config.yaml
input: "log_mel"
depths: [1, 1, 2, 1]
bidirectional: true
loss: "cross_entropy"
optimizer: "soap"
shampoo_beta: 0.95
eps: 1e-08
max_precond_dim: 1536
merge_dims: true
lr_schedule: "cosine"
adamw_weight_decay_other_params: 0.05
Rows from block 3 of a small sound classifier, named by matrix and row number. Each number is 128 + 24 x the weight over its row's rms, rounded and kept within 0 to 255. All counts start at 0. Numbers have three digits each.
Before each channel's rows are labels from the 100 clips, of 14976, where the channel reaches its highest value: "peak on" is the class under the peak. Only what is clearly more common there than usual is listed. The data: short made-up English sentences, spoken by a formant synthesiser in many voices.
# conv: width-3 conv (model.blocks.3.conv.weight, 144x144x3, each kernel summed), inputs 0-143

peak on: /æ/
conv.48:105133121126143081162146108152133129121113125148132169193145106103154111127159106121169095117117141112134142132106123131151109127183102125118159101116199168093090107105110127123117125111103095159110105124127115102128147109153149115119148127095126166139100154151163129187141086106150127128105113123161113077084088136130116088122132110108156123131146135108115118106135110128113133137153080127115166128136114095147134161150069118147151

peak on: /æ/; /eɪ/
conv.135:178133161120154109114145142124169099112129115176142162138082126128159117110104101121139137158125115112150113082124099151094121104127151122145124082107188109103079125131116151122139142113116100136097140143136085158173138124153161093172133163170096158131154151108131121091171115121127134130146122175125187144107129128109103126125139147138150122093163126103127096104128073126119157108142127103142127090106121135146156122161095134131113

peak on: /ɛ/; /eɪ/
conv.14:117129156146093122120146083147110137103100150110120125146089152130129160152100122128123114096127139135102124123108138101131142113145136124134153123110106153139146135155144138125135134140126075118141131136184134152089121123137147119129155116163164134072131086124097123147157127121121122073141155184158132122092130060115123186132156104098165113141140108135108126099163079195126144070164107163136147146133117137150148118163140154117121

peak on: /ɑ/
conv.51:114117091116159112113146140153104138096113145106099156118115148114101159159108117142113142106131118084148155115119096106151160146114107134095118091124117074130110141127154109152158122089092159143116127172125102114109114101113170167189166137115107099087147082135119151118115118125145132157131128148092143160093151093152120126125106107117158165137113182134116093123109141112091108149103114139127090119097092149102139150083148138135166

peak on: /s/
conv.26:133097104113117157117109105133162159101125149127101164124157142108104127123129122110153149132129101158112117142124127110108130161115155136102117172118090131156112139111085127225117111125111105115151147139118146160160104136105126119094142133116112121181091174105124129101150082119159068133104161103163132142136159123113129130123112117183154167171119128130137151120121090140134145175078095118142112142137115127119115123147156119083138

peak on: /s/
conv.142:130164126111092092152131117122150147110152123099134093167152128123116134169082092109154137106168137095133137097124136151074137160136116127185143128142117128092126130134124140141136111156123152119143096120116136143161145067160112130126112143121113135159136166166127116110170187097123148167129149139166128132134114164121120123111123109116163090117130134134147127132094154125113112156132128124136116123200109056183126097097113140153128

peak on: /eɪ/; /i/
conv.102:149142116133114137089125118151123084165137145128179123107125118094140098153154104112156117187134155080152153125118119144111115113182131129121133160129142130148115143145118115128130111103146156093103098115171095101134122116119088166149098091119118154105182101120119131133127097129120131162112139139121159104151120099160116118124115146069099144112124127099210125099108162120160141126144120136167118147156092134149170082109136116111139

peak on: /z/
conv.60:136132134173077115107131112164137149134103145119158118118089149123181151113099121112120093092103154171139148106109139106125118125088151103130156132076146123104133155121098123100133125178121157148105128133101162158094128170107126104110094138129140130105143114153146121140150176149186112101122143115129147134116151116135137186145125097127141114145089126153115158150123151096118079147156157141136161102143163101135113121166144150125183

peak on: /s/
conv.53:122105100120141082151114170150144161129107187152110176131141107138095131126123094164166117129115106107110112124113070118105088156098088140126097107167083132138143079104097122117123133161104097136149129131161131144123121124108157167129097145140139144153129169136168101137089169138104136178123102128117129152077118160149124144107130094142150121123144121092086136134122150127150117095121138143135119146127122159136136131155085136173150

peak on: /ɛ/
conv.42:141098105110080098149117145104127155150109143104105128097087137137157133107141098181094115121131159193130080140121138135158134140145114145161148111100085145138150094133125135148146085142130121145124115130161124128126135128130102105112107140183142150138114092130083136085098114142146172130162111162104147109097115130115121152174113152124141108162164160133117094141119128158179152126153097152112105158134102175150111101138114139166134

peak on: /i/
conv.115:142106134115128070141146154161127210179105167106155106124107121152116138118150160122121115122135167122087102094129131086099150141139107138132088145093139078113105124160136118133139129082218166082130100127079131149146104134132103123120142100128117131109138128146120141121141104112129124153151108125110106135072140141130148168144113153169103128156126161133119106107127144125138129124116158117110128120087102117149129106122143138160128

peak on: /t/
conv.4:161135147145147116099171097111151118093138107077084159131111136107094103128171158072147139144140104126129132089129162079145124179119094110062107123133167149124118075136131166110137136108108153136125163088126112132118132131176133084094139175136111132151144124109126113173143131114155145118151121122123095140087106168131108150104126097102128086134127151146132140141106156125123138109094177118119128118104126106105125116111135126114137

peak on: /z/
conv.95:131104154110119113134151095160122146109112084132185097108165135131087142098126116152118100141142109131110136153089138120139094104136144118107133129105117144129123147080124135120134106095155191135143151138113140115091139143115121155179106125127132143124127075148160130101136171128131157119162127150180135125102139111122156116123109112137122107126082115131107150167159107116066102149119134146140168107115149120199130111127157129068167

peak on: /ɑ/
conv.27:118140110142132141121095098096108117082122127078172136155129155119083143125177126134089154129153135176142086101138117140136129162090083139126092143158106151131132126133128171136147115142117090129138123131131134122121122120138185178122153153105106110131104086127138122139136139165103130151123124117145134140082135152121127094161127151160138123159111126212115149079125136093150147101103146096125111153141158130098081104111121158119131

peak on: /s/
conv.128:131131103114125147125181116133159115086135131098184152111120124103088112127076174164141111128126097101164161127132124144161100105113102135153116110119141099149133162174161115118135134119163084099126120156130128108116119118131126166151079165122121155127133149147109153075160131142156170161123115100143131100135133159095128110112105168124105110129108157149151126152133110103105099127138126129089138164184102090113128127101161167118144

peak on: /eɪ/
conv.5:106138108135117124157163137146135116148176163123123100123093121186123138136132163105175124132125117128122118144117155092155169104157101170097124102139158118134155105146129129131135137129108148110094143174182108140134156109137159145128162147145109124163088103134206135167091085126098147118142110091112149094118085136125130110131140131142156126161106148155119156120076124152152097125128127166116127160157136132143099103140118093101152

peak on: /s/
conv.39:106076168132124123163112134146126096092141124106150080135084117121115114143145112104139192166135132114135126167173164113177104094148150144123131126098125102157092125153150106125114043168123106122099121118128144124112107129136137120093099110170100104161139153101105168128095114101107129158137120164149136134122107123117139124109118088102147087124127123122107134126140116127103099139162138135086141147119131124109102145160086153132162

peak on: /i/
conv.19:139149131156161128122122137132186126175121107083161115150129127126148157127147148118119175138161083133131113119106056129123127131111121129122151116125125168129171106152112180147140143126139152148082099062126157128098112120101153146168095114108116134080136121166097119149161141118139094102102145115110110163103089100136174130142188146147132104125110148138157122131116112117093080124112113118120125128097144113116095128116133116099123

peak on: /t/
conv.121:074132114125151086143116106140134098119108136112123132121193161133129124146151092131105097142116167144135113109124147090128147180162142110145110135172099148126141100136128133145127102109098072135119111151138187111126159065137073075106142120164103119143139151114132146074114121148120082094154116093117175108130114112127128131115114115129122106115126111098132132131123118160104127126125131149169106177104132119125179138129157138109119

peak on: /i/
conv.40:113072147139179153089110098142139104118147147120104130083152144123067121105080140142089135172178119139121139094120121110121117164121115120132113105117163087107144119133113184137105135119143144137110114150123090135164082099145137121135065122142085126108126143144160107165143139151115129139088134133134101140113134134143106136140122139136087096141146122143098163163152151079134122129157140157123113132166118188106132147144144110125104

peak on: /eɪ/; /i/
conv.125:118085107159090114107133133156134142147110128140130130137107107162109135153160124121155169094116129125128114127166141098131115145133125084101127100133093120136123138179162135093144149118108164130130155097129129118134110107140117142160133137111161127124164129099098125193067131149111125130146135134103108174156104136087101173126143137166140166112124109133111149155140150146150160104122158115060113135100095150074087178117132154139130

peak on: /eɪ/
conv.1:133112093082100110072110104133169176178130128159095127139146124145096161128086130093124133089142152167177113150125126111153133115142129141123148086128141149144098113148136110117120118108059099105134137090152126132170101090117150124131158116123118162105123080084080133133122086101122139144146144140156129127105105097140117156110093170160121147135166106135131159124106100126126116142150142103131113157146109136145106129154114151155102

peak on: /z/
conv.13:091111120159133097103119111156118133111122138138144130144196131138105141122130106148144137138113152149130118121155139133123162145154125127147163131157138126148128123155120156122128136115125118096095086149137184159179121127130109086116143118151091136142113170131182150157158103083111177110114122141088154128109136133141112115139114088150129116188127129097101073149166121156107071149133131123150083141085109082100138092137105116133119

peak on: /ɛ/
conv.86:133110141152100126130117127116145106094157131123141123192162110139127093151099097076107096124152161135091113108119104105166121148165161108113116142145134129128173112112150091142109141086139096187150152113099120123126124141166135147146155154120159143095155114143109119149137114101139128141171138150059153143103149128141100144133150120096129157100148142183141134103107133119103108125115153151138102135123112106178101163122149071127123

peak on: /t/
conv.104:119138105098149134126135130115130143147135167122089130103162153140140111127125140116126128101094117097118117124129099186132174108150102116116141115129165084148111116114141093094109113123147222132113135086091160185108141125121141104139126178126163124194121122142122119107120136130107146117101121160122129098140170099135118095160143089109137147100109134093108115148147144124120097117114109157149145073142156132166102157132130090134127

peak on: /t/
conv.130:118130110125115125129135141149124117152137163153144120159125152080145108075165142151142140132141133153140117131131141089129164127144128168098099133108131104108119127171177133121111084153101080109092176108147090150149134159154125141184147116148153125153157122110173140102110126135108126119132078156107127130148149133155101165142184126141111135133125136177137174103102137111101128133120126117101112114083090113135081100137174102100115

peak on: /z/
conv.10:101140124149141116143171180138146118174149156146149110144156132161144134157118097166153120116122058159143140108145121122145114086124138167098159106140140145176096158108118092142092144120155096116156125125173143105148140128142072122125099138118126183134118143106086117160139131112160115150109131096139121193129118127127104124127137126153111116141126144116118109099119109121118140144201123154100112088132124121121094109123076117107137

peak on: /i/
conv.106:157111132155146085142092088146095144153142120081090087108127098103090115121139157082140135128108113137126135114084133131115153109109147095128090148150086156127167109123145141126121135121173141138126116122098142132150107131114104088072128134146136132106116132097137121154109124118147070170107113102101127191155147130151164161125152100102099147109123067087148152104137141132148157142144149121162139129135115138119123177120106105127150

peak on: /s/
conv.17:110164119097127165114128140109145129129162105133123141148099156160140120176142130145136101132142151097100141147135106114107141101112148119145126129114098088163113103128130089135159157135151145072112130118100138127133142123115126169102141143109102091106082104091124084178127103137125162117141105141096112129116124163138091119154092134146095146144076146148125122090165134109157148150120063140129113134145161089154113097089102164176140

peak on: /ɑ/; /ɔ/
conv.54:118119099158140133096159124129146120162121095135123151132127135110111132159138129157112158121133135097158107152146145104113131116127119145142097106094154141149092124094176144104123121124101147165157097151156120098180127124117093147121185114094097110195096132147083104098099152114151149130123086063120121141115141125157132147138121144139125138124115108179160193151084098139120113113146107099124156153143132164109154152114145140109116

peak on: /s/
conv.72:108112108074110157123099116130095114117157130140118164151088159098138169133147118145162090147083141125110155157120171133117104142177133099132179105128145107136106089112088134133148142162134119134161128131095127153123160105103148073121121123131118119123099109154147125140083144130161095160115082086144107071118124133114123128095132146150106121126126129101129167128129155165084146141100084146141127110099076131125123136101105111112125

peak on: /t/
conv.41:107121088118120110117147132158102116076136099180112157132120127105118105146134137107126082114098125131129116135163113141167166188125107087110108092137082145104103097103131112106121115109128119129103149126125139162137152118154141111127141109106119123125119161088151157205092116088124157155113123115110132177112131137153140105133137097126127135130133108182144161105100134134147080121116138114088118144131127141143141174112172075131165

peak on: /ɛ/
conv.74:136147128158112121080143167134114127139095150160113145144115118130127138113129104135106142177149158076116129163153148140116106125111174124099133179081125116120148124142085086122158128110108152155160142112155151145175093140100154131151130130081146132138099133132123112065116125144119151114124145117103126146123159160150174146129159108144120129135152144091122105126169074192129100128100125156139162154137149117137135074122115136116097

peak on: /z/
conv.59:109138096118142121106135126142118141136130132173106121137134139140172143116134141171152140109142132160104110121178175090133116122152114148163086093154131130138079150161129126134099152135153144088095148103119083128116118154135115112114158120120090108141090143131131120142081095146125178154084116115090127124185134081131119117148118129134121180150143117160085157166122119154076112180125109136092104149150136136124157149141111146098136

peak on: /ɑ/
conv.23:144138174099148167130174126149117134167112129136130130161126129174167156101129156122107144103140141112134138146145113104162114149101150125128121146072172107107141107157094149175135182110093086095089093098102115119153123120118119156124137120128153169102160143123144134108125133093101163148150113144126139135155134104180125123106086133161115203129096122105176134133160121131110108104117128130119146161091132151144112130123123112153126